config.toml
arch = "poolformer"
model = "multi-label image tagger"
dataset = "fractals drawn by 1,000 iterated function systems, in grey"
train_examples = 295000
image_size = 32
crop_scale_min = 1
horizontal_flip = false
translate = 0.06
rotation_deg = 10
norm = "layernorm"
norm_position = "pre"
activation = "silu"
mlp_ratio = 6
parallel_block = false
inner_norm = false
drop_path = 0.1
patch_size = [2, 2]
depths = [2, 4, 2]
widths = [96, 192, 384]
num_labels = 7
init = "trunc_normal_002"
residual_init = "none"
optimizer = "adamw"
lr = 0.0011
beta1 = 0.9
beta2 = 0.999
eps = 1e-08
steps = 31400
batch_size = 256
epochs = 27.2
lr_schedule = "cosine"
final_lr_fraction = 0
warmup_steps = 1570
weight_decay = 0.1
Rows from block 4 of a small multi-label image tagger, named by matrix and row number. Rows with one number belong to one neuron. Each number is 128 + 32 x the weight over its row's rms, rounded and kept within 0 to 255. All counts start at 0. Numbers have three digits each.
After each neuron's rows are labels from the 100 images, of 14848, where the neuron reaches its highest value: "top examples" is what is common among them; "colour at peak" is the nearest of a few named colours to the mean colour under the peak. Only what is clearly more common there than usual is listed. The data: fractals drawn by 1,000 iterated function systems, in grey.
# fc1: MLP up (model.blocks.4.mlp.fc1.weight, 1152x192), inputs 0-191
# fc2: MLP down (model.blocks.4.mlp.fc2.weight, 192x1152, transposed), outputs 0-191

fc1.751:101201094064044152151078120141107074185144146108116108075111174109128117093080160081110108142123125108115070134093157121103171074101148100102135122124082132086097119092156175097126119111119129110160140171147114159148096145103065158075107164145155154083145074157111140095084121087112087130134089182110128135112128166127226128085180156158092098125144171171138162096141136159121081108137153066152110168120179166116145057101119142115170122141081123101091110168118030079118097145099165123133145153094159108074097154120135122113135177112096159092119112132115081114146089137138160116
fc2.751:146142102194167117137142120161074149118131185134126161092100093110037174104113103135196122126121137138146115138093128107110085134104143159156113135073136088114107125150162124128130180116146096078092110171126061138118179143104196162133144110134106173134126149126134085149097140099070110093165112124114132127118135075169011194171082143125098130128123116163100098136160111110138142120100083133150124157141197126102097153115136106159137184110156131125193091076098123106140096000070120145136154111153078144127085150135115123099084116163113147127140173125153100135126114106100148149
top examples: dense
colour at peak: grey

fc1.221:121137208045092141069160194113195112131113114105142111059134168124101140062140129077104124159148115099111087118138137130085153170152116101114186148130090132127101098158170197106108108155079042147175116146142127175153090127136084149115122129108149115045117066116114156120049098105157122152157169168130090114176133130164162168110170131140125140133107174151129112128104106158101128115141178136135141157090160133106104048104133120109138159072150112136033122165129074122128105132119156141174117145097082136056118136114142164154136131147123143135156139160161101108130060161152157087
fc2.221:136135117134069122159144125160088138118208106080095138092121107131093128119150127105179115119118146165141133112128099145175118117133216154109076136078119134162133128169134133081087207152124103128097108125120110110124167110112136135165174106096166150123140128138111225095146156060130104152133161139110144123110162138128044124187077119108118110113098093153084158122112118094158129126050041143199145106127125112085160244162126074126121163101121142179181120069079122144101106095112146159123079174157076116115098190113132111164107145138134119167146098132132092131117113106112158173
top examples: dark on light
colour at peak: grey

fc1.520:138119155169119132112140154156116139121129142159120048100133128149152136154155101157137145111161139154139142126080139090108074208169057162168152180122130097165091098174142124156166068140160131156170126149093094167108139093121051087160179085155159091160085160120099128158135143173151186077086136105127071136156132129111216127150093138175131114119112119072085134140078079126104157131155148176110173158144110144082123063147082126094130142147119118155135156142141117108255115114108105135128117114154087134159108114171146139083138071134142073131075091095132119145147181088091116118
fc2.520:155105115095108164104125103101184095086134115121145119147143092115072085095103142105055125119118160124093142118181196075069181162135136082139155138144108138153142132140146092137145075127185174114122106119127123191137122108128142105119089117092133134097041154135158236134111126151101166133130148120156176098147156201132153164141135121096166090153109147120146153125152110135131090130093076129090143101162122119149142121125124114124104096149139119168139170111092098157226134247108101150132066106124190117175115148123125090161164120123144148175130138095121163081104084116196125197
top examples: dense
colour at peak: black

fc1.452:134137103123173131141081064126156149130104145137116121125116160094137140154132193168101143145075141109117121131144099139155145084072105158157143160095139184106117176079048079120172167122042161146082133082138158087169121121133188141091099121191112114130148125106143103050164118078095067174152042111112179153126165157105132103180128106123127092120120140126125080122160155109177152079129129092116108091120146123193138120132144171142125128076164112096189093110158091123030171140094152101085083126126133138159194157162099088115134161099109130116125132137090123161129165095082164135
fc2.452:109124128143179147146140148147121125142153136152146125147135122162145155114157066163198124129125129140144109190146186150150110068156141155142150118133132116133107137146115144158135162068174154108119112163117082152132109115129102158114096126137128124132125125134177187136105115191171125049156134107145115107115087000130255128089118112163121159129164126145107163109159137126122155107139153126068230212117113138127157146133099186121149166158121153077098129094160159138194118064192094101145202098107146124156129106109136142108114116096114137128103140168138167158133113128116097101
top examples: dark on light
colour at peak: white

fc1.682:106109129088118140098086137172164069130101135079160168135134140140176124081084144066079133147110102134117082133152163130099158099083117122143159117136082196075115155106095138088165180104029097072146138112156132119178105139157126150093078141132114175063149100141104154124090079064138093153190108170125195092106145171147120113088172126117086136119132156178130107098121178151135112116126149095142153131091178091141133139136122128139126134104212143112082090104173090140017082156111137138162170154084134122060131174128125131108137154115085140137137151120153152106128082153133149079
fc2.682:118140120138093129167143126132097176152113111135122141104125149122140159111141124100187124101124124108165150160139088169205101076146176159140111137056151091130132134158148142139107190114064084108121087133117114131108171146105124166149165114134111166149198125124113150097114138094167099136114116121126083155138138017146089143126101133116114171121099123144131174121137106141139164144101112132166164215132128104145100215130094116130149175054127156103141105139141117136193150000178132125125122177176059113107107154149131140130073108126110095147144144144190055199134123136064144111
top examples: dense
colour at peak: grey

fc1.764:126126123168097170138200146111078061104141033113101143132103142157119149150135175115170112104128141113169164125103181132122086032096154136087092111107126122121134124119065127236162088140166083104140121151137119134134133126113096089107141102130131095075125163078094133103047155125100085080164100113166091128089100219098116131101106123112123155151166104181164105178130150091109088143122184110102156148231144134167136124113161127170162124156101098126123144165129137145121127132130151109166104107176152095136162113100131107173122146145142068120087109131092076120147114105086181132
fc2.764:163072114122094085043162086116124163151110147126144154036127080092129123146120145096188092088124120096132108142124127218162110119105146119097156125119128138111139124120105146214144148097134117176124103167127122100150134132111078132152147147143163093132092092125120173119150103207195119107130068156150114109114104099181126072099119119136172051156103124180191142138116111146131156100104089123152152127150068065184116121136096132148126140076102081132170108090086084109097045104127116133174131094095080130074151074170143170140132132151154150152126146129179159119167134081110146085
top examples: five maps
colour at peak: grey

fc1.61:136158188168133138092100081161117191086119126139218130095112100088096130172111067158144092144156110151122152087175127122140151079142186072149102156132111173165130114096127175122157169117121101125126106110181114182128154141134173123114121128164098142149118128165131139110159070143210156165144062146138044173139094135190133089096095122116144065099130119158116184126175154109104171116165125148134126123110073056121108159154058134131135131054154140101165105106176119171157140129166147140115091114065159103122096099127126126120137166111094127136111143107190158147109100143081086056
fc2.61:041185159092085119155149119146168150089195079130117118155127149099060138150122131186131144156118127199081115105105163139135117163159129128190137116152084139134122112112174118129118124113132154113128097118098127134065124103205162133083094091083121169145146142143114099077109119148069158133105136061121167157100107183108151134138176112167070135091197136140139129124206113096109111150187093137128121134089152200145108129140149076070103130140117131113071086084183175148126155158108140126135120171161135139111115091162129145172119147144095132100108103051073053165122134151102154172
top examples: dark on light
colour at peak: grey

fc1.573:131101160142095142133157105116112100161175121129140102105144094141154176129187158145156145143133101107181114158127188109145208097118120154146127131060151116067135167130157184110161066157115109165174145197144093174149116093108096047165141066137181087092123136128117135156155144108146119133129134176080134086157130117117146164110088181072158177128170140132115199142194190094099091161109155091140120109131146195127141092080161145130129140143126149148204110191168104134136124130103117134107110093090171085076084177097106132091117096133114069141145080155176113105150118161174114144
fc2.573:124159171135171158128057179168206172107100144152102154115113129149111161134117125130168112122121111132101137116161085077157168190103156114153153183140089133165100118113128127124046205124119138108125085098117173149129081164172163096137170153167134133159095126136184136104165115127135145187125092130129121178102089183147151135126101100158071096136073094050108096062084138157188123127131121137091143123157104103120096161151103185120091166074146121158142108069114128118099083137151154156134107093100061177153132137136084057155122115094142172144162187153106175135107162105142110071
top examples: sparse
colour at peak: grey

fc1.112:163144094093139120113063099120098076155160197104118112089100119097142107161117151101096178117137157097110120130091159076100115110081110107148156136081157120108100126140091085085102128136069161093104123135177125142155111145157147129106131126173133117137146145139136081083144151065139127131119102093112147120091114188119131083125124209141176057122097108125073126134136168156118133127113103092134097035095153140121138050185119119142110109129106150100155098079053019126032104122108164118083178124128156164101170105184119084131140140103129122136124149101164186145153061106126119094
fc2.112:136140144197163145119146187138123124144094175171140113171124072113183160097149083144146138093123120128144147129137179117105103133115110154133150153134104098095117155135183140174183137098148140146131159128133127115122142148133136159104117129165108046145138134164162155142134131160073133090115102138159105135141122000124080069085154109126138104140131134136115133099121086118134174120140102113097165168163145151115160121081118139151136129115154131122095162125151165156255121204133080120163144103157149125144071086139127126102151110138118123139123096114151137127107162108122125134
top examples: five maps
colour at peak: black

fc1.490:086187159145092133090131147140061121092147158124131092150091153087126120198096164199161103123135161104128117124080127094123156156094102140139144123116130133155145115164121138136139105164144149155095044152191134138106102127131120141080136106156175045125177133097143096104140146122103116113079089094132144146110078139099067073119138104109119100119083048179050111161135117135126160119114143080138150115229120127103117148144092162131097176098113112132103090086113095085113131129065149100157110165135147135100175062176151133149141126106058094138122123073094052186123145099100167098
fc2.490:135136116104163119121136122123154121128116137142129132167129056123130159103089080141091112151128132164121135165077141065056105123106102129148115130140103114139070182147106097151152159055124137104114131122145083131143111088161131143177129112104134188125062122137140136166055123202139130100201135138135099114147137093111217168074118138164087117125154152166109183115107101067143149142120102124066095183137080141071153142098130154144129125112148092125132124115152135143255143061132110142157097145132031124169119181119148110175158116173174112104095145189159140112129137131149148138
top examples: dense
colour at peak: grey

fc1.575:109182176090095126080124115154183096141123151115151146091101180119121106123089168105103083154095132111132100099145136139138179161073156106152187163099105143141174129116139189096126125163063087103125101159140176108129088118170150154041106141145101123158087090084120093084050137057102061127145087136126134144194149155119160091112179122124124100102130126163077124161185140123162117085140156077135126124130109133162099094133117142130136142101061113093101065088187079097073128130080159097162124133114146125061135140153152129146126162131104183062092084129104129121090085114099178101
fc2.575:101137106145105147135119147129129161127149126094134157110112189153153184139140080136179096116125129167138172127149148103120068091088137189149080114109139160141080140187093126139144208086132109117129083141145126155103162113131120154168166115139126129163129131145123202110078126176163111127150135093142122137104091002121063093223103087132119150103139094168125190077158106120147145094117086129140122212128143147068104191177081168118138155119129128116147086104146154109116124088152106128130150149139066146136139182128124110171135138113160083157068087179180111116138119144108125208
top examples: dense
colour at peak: grey

fc1.245:178116127167121129123188123106103126171180086134086075174117115148091187033204165160115146125102116137134117124148213147161116072103129102137100134163137158132193163149140155129182090106145125142147090181102104159071110120132044091188136092135185145121152137119128142110134118116195089086084145109167133143146079123146180052093166136148147164121162136104103124171112070136089177172155100115156167156132138150137180095092129114164130088064141082115077123179149086165153129132155137133161131158136170135130120145136176125105160168140141092093119119126167128115104134121133160072
fc2.245:100094142101097127129099132122141124141127094125157150071133138125120124109146184151130156140150168106085127046089082098121119105167157120142126128136101172126140092117109115144057169129179104143138129084136109141141133097144121129072093173106156128116085108135156115141200139137120127167169159108118102160083138196117120099123090129125105119133104152113132116098122171101103075056136073159144115061099107128152131127107116096070164115128100179105214118145082134077006065093131120127056135150139093109147176101194164057040162166131063158140168105119104146110103136128145128140
top examples: five maps
colour at peak: grey

fc1.384:169132054138146131125131117112117102159122127087149084135124125155179116139138103118132101246078148157214112147143116112154131117131131115080206108125138109140110137153101122149215096107102157114081164128145139087128061136089102123159131076123102139163100072119120125122083165145130094123086133152094157044131148148140118092144138091110183143012121156108143116174090147165077133190093152057164126125127141142142143124117142088136039126128101111110152144149124106094095140131121149097133121148096122125126159134135116120088089169128163098114122112176116123097155127242161154138
fc2.384:121106175093161118122147092125164127137112194117108153104134113076078136189160140103101160144098110109121092087143100180108132166088147169190129140098081165104161154130151153103088190107087081169168137082121129155078175110140162118132095119089168136112144176167113120126150099132139161175152094111140102168148133067120151222133190131159114141114097129149146137077100020103173104125116062119129039104106184153130131072111095168112165164119165124138065124127143099147120108165094121162114132111113132149102079091111165168143190096141087148157195108130143107104127133134161096126
top examples: dark on light; dense
colour at peak: grey

fc1.603:135164139065123108093145188160119117142163127136135119141146150156193136131151096135116151132104107160121115121156141120160163101160101132180109166127138080127160140074119160093130138158090131168138129084103165064139141137139146145146099109174100111160087132125192086118170201098134114148107084104131162141223179144085126087117140139162135126119082131176141097124204144121110099121139059109146191162076190162142178176171103174140122131119075069098149115114189117119089184191103136115164130129133136112121149195108092082146151161087081149088148070073129078166130164136190129143
fc2.603:108159115097143132159121129135150090175126136127117126118102218108180142174163140142158106091133178103110167137126116101129107103118131112167122102152171148118097094120145128136159105128107098086142134096150163124137134154113157118125115112157113194160155095072142071102113120161127140153111129107139154159113064067109086198184155179104141200153153141152171149141160094213140119119185151116114021169092167186169105061122076125099136116169185146132120123155153126148132181000147132125096183100106101158151127106111140147119100122123121103110120130184142162115122160113119126087
top examples: dark on light
colour at peak: grey

fc1.767:193091117135188115183108058107177147136124143129086127191110076117159114160143165157113177128100150119147139153176072126158114046091110141163108152087156144109145172102047097090156130107064177111094147048152126082114135124147194112148115101160144109132102165147143079098188132073120124164142100101107200132123125140105099097127094120092142086121134127155100097135136173103113173153115081108121077120100142155160186140138132135188131086114148124128213129076183110156086185141130137131128129137125171196146164117118100102160127119128133106114175155136071146162142182115149124154
fc2.767:121130144112251158153132167116129150139084128187153108143138153154163124132160087138152155120151122105138128146148187139118130101139090113156148141151126068116112129102180134169155135071186149128134168131111142108148099131151136133095089154145120128142163109149171117124175123160183140097097106144148100121178085094122232110091187104186152134141128167112143128130098150146101143119151153127075216147135147122146160120138131147103127125155186159087057135206197165206145155152169095092148237108155157136124115093125138136058139085109101145143129132140132185132113156152119100085
top examples: dark on light
colour at peak: white

fc1.371:151108114142102145147154218141066113117175159121106120115100113125139127142144112147135142113173126157151166125130156087124091161143124122112156139150139060173102074204125116156134112142214131120123104133102041153124143130126080085116171120134132129128115229100095157183114140217126162086117146061159072131101115124117080084138111174085136145124148100118068114162100134107108126102141102159112137108169127108038142138151059111116080139187062152165114145171075121134201132125138127136124153119156154141124126074152174136147134047136125084100083085108118123140167116114132108133
fc2.371:105124165096125112096110061125175110103101166175162123134131070114121111099112134128032146134126080111140156118161086049092158178117098122129153128134115094135125157164153130178103106116103118146151126108131140140129119127117111122081137161096125092113059141155119044147146131158061148146125136128143157121112148142117176098063154125082164091123073119132130128109099100104130122154060101108089125106135110116143094120149139130116128114105097113148104175096139068112103146255123110151145064140134086106166131099154131084116217127151118121124107114070120139118133162131152133172
top examples: five maps; dense
colour at peak: white

fc1.743:153105077150101121134139135074106125160130040108120178188096111153142101081142137150221169129123130112167144164104176144120095130126106153107136126122217060118065153150081064094145100168144082101153122214117117067170154111099119147120133132160085164138133078115126144138117148076160120099159174136195091021152081148088163162128129144158169140124190151151083172153184109118094125145138085167142126121116125148121117134129174110161131203127112155119129136157120112117100135126121150121103125056128159051143131161114143129117157142120150123111118122103177158166106102133127110167
fc2.743:125109091169081088079155111075110110141128114130166119133138115137155058089093118109205099122148105132124114131118128127132113128164113060117137101186103100113166106109143150125170092137067134128100134137129107136105105107114119213180151073093112124144121125149103082106073127094101117117108110140131085094131106080105088126127129082084152140139158138139135135133126145068048166189133163130154116205150131128146142121177144176149124100121110071125115083117166130131255167199081101111159107110102163128119161115091123165159139147156175113102129084114104053127138125135153206100
top examples: five maps; dense
colour at peak: grey

fc1.164:169127142174120170140129119112105133119132014157251135070101056160155184125153107120147123120186139092162142134188135116126126134213156107109149147078159104132203083087146196070156107132107095121136157134187120126161152118089142072189153080138125113075110134137133130079121128086124091102152140123170065099117135176167148118094131123115166116162098141172132128097124101080096101190127133176144174169070131122055125112117083132149156136159095136112111108111126132148130140126167148111131130141095138091077081138125142123093113162137162104167121126151149156145101085125105117137
fc2.164:072175171119132122154167106168122111163118153129076165209131106129109139173127134137136155133086135139091083107089129188116122184094085163138142117082135176158152130117123139151110122119139157109100117095118101111071193077179107103128058097050137147138124165138108100096116147156130179097083172084147159191123167104091084129168196077154087131120118100043198096102106071131176126133110085121109147104085155144181141089095152134082155189118104113129053150097126124088126131086107119161096160127121095155104101114129175146121101086153093183100138119119092104139130176118136090143
top examples: three maps
colour at peak: grey

fc1.154:121144105145125150137086088175090053138155157119160146153095184111120112148101147085117129137081130119133114109044169136149132042034139114113102078118108117073133139091121116092117121120088132078084130117185144123111103180153147126080124154157093135140160131099133097102174111108053058142161090135127189137073139168141123102140186197105122142149124111121170057143171171174135092094148115051147120119130122132168131130091132137137151074115133095073134090109157077140095165125108169104148141117082168175124162131165106124173111189101142105082125137127091075121097166129117186134
fc2.154:141162143116190140123131187139093160180100192148114160116105096119103153099109088164184151112129091132150122125101142072083105133139124199144131139113121136096077113151156130183158181097166108113078141195126118143142176090160148144145120140175087094135123132179135111144079119153175096084137094116130081136151085007114074140085146102147076105128171139162112169133138124065175183127183168112113115189131150154113123036106128179144133132122108145079140098093137147120127087079125109111129185092140115143130129083131133118059141163131124112129086110134204125157130118157078116092
top examples: dense
colour at peak: grey

fc1.549:136158210073109140143160142090157145084127111126119159121150185123133115115111109103170126151172137127140142120140178113084140162165083115118175145126151143129143133168064159108094121114171115174158072086160151120097111115130140147134138146092156060081094103119123166181103140132139193111105195155106112090119075108160136125141133090093087129132092115221063120087102117161044114201121172143140138154060167123081128113159160125107102141108126138138066147092155122187192101132162093175168192159155073131071132108086136148154122095122072147100142130126139098092132148143174107092
fc2.549:132128079042162098130157110088103102101138058117113122135128131095160137144141131120101148122144152147134146145111099183143105130078141101132100155115104096134131154096133117094151113098060114157128162077118126083139100122126175120154154108092191168120157126137114156115111152080140127117099092155116109124147161255130084143153151150108108156131108109109123130136082116137146124125103112133153101063161092134092082134066118060124108100100182119196140154179125134181154092000080127140130048169169080163115098171127171148148133139146179115109135125108177119107128141166122165139
top examples: dark on light
colour at peak: grey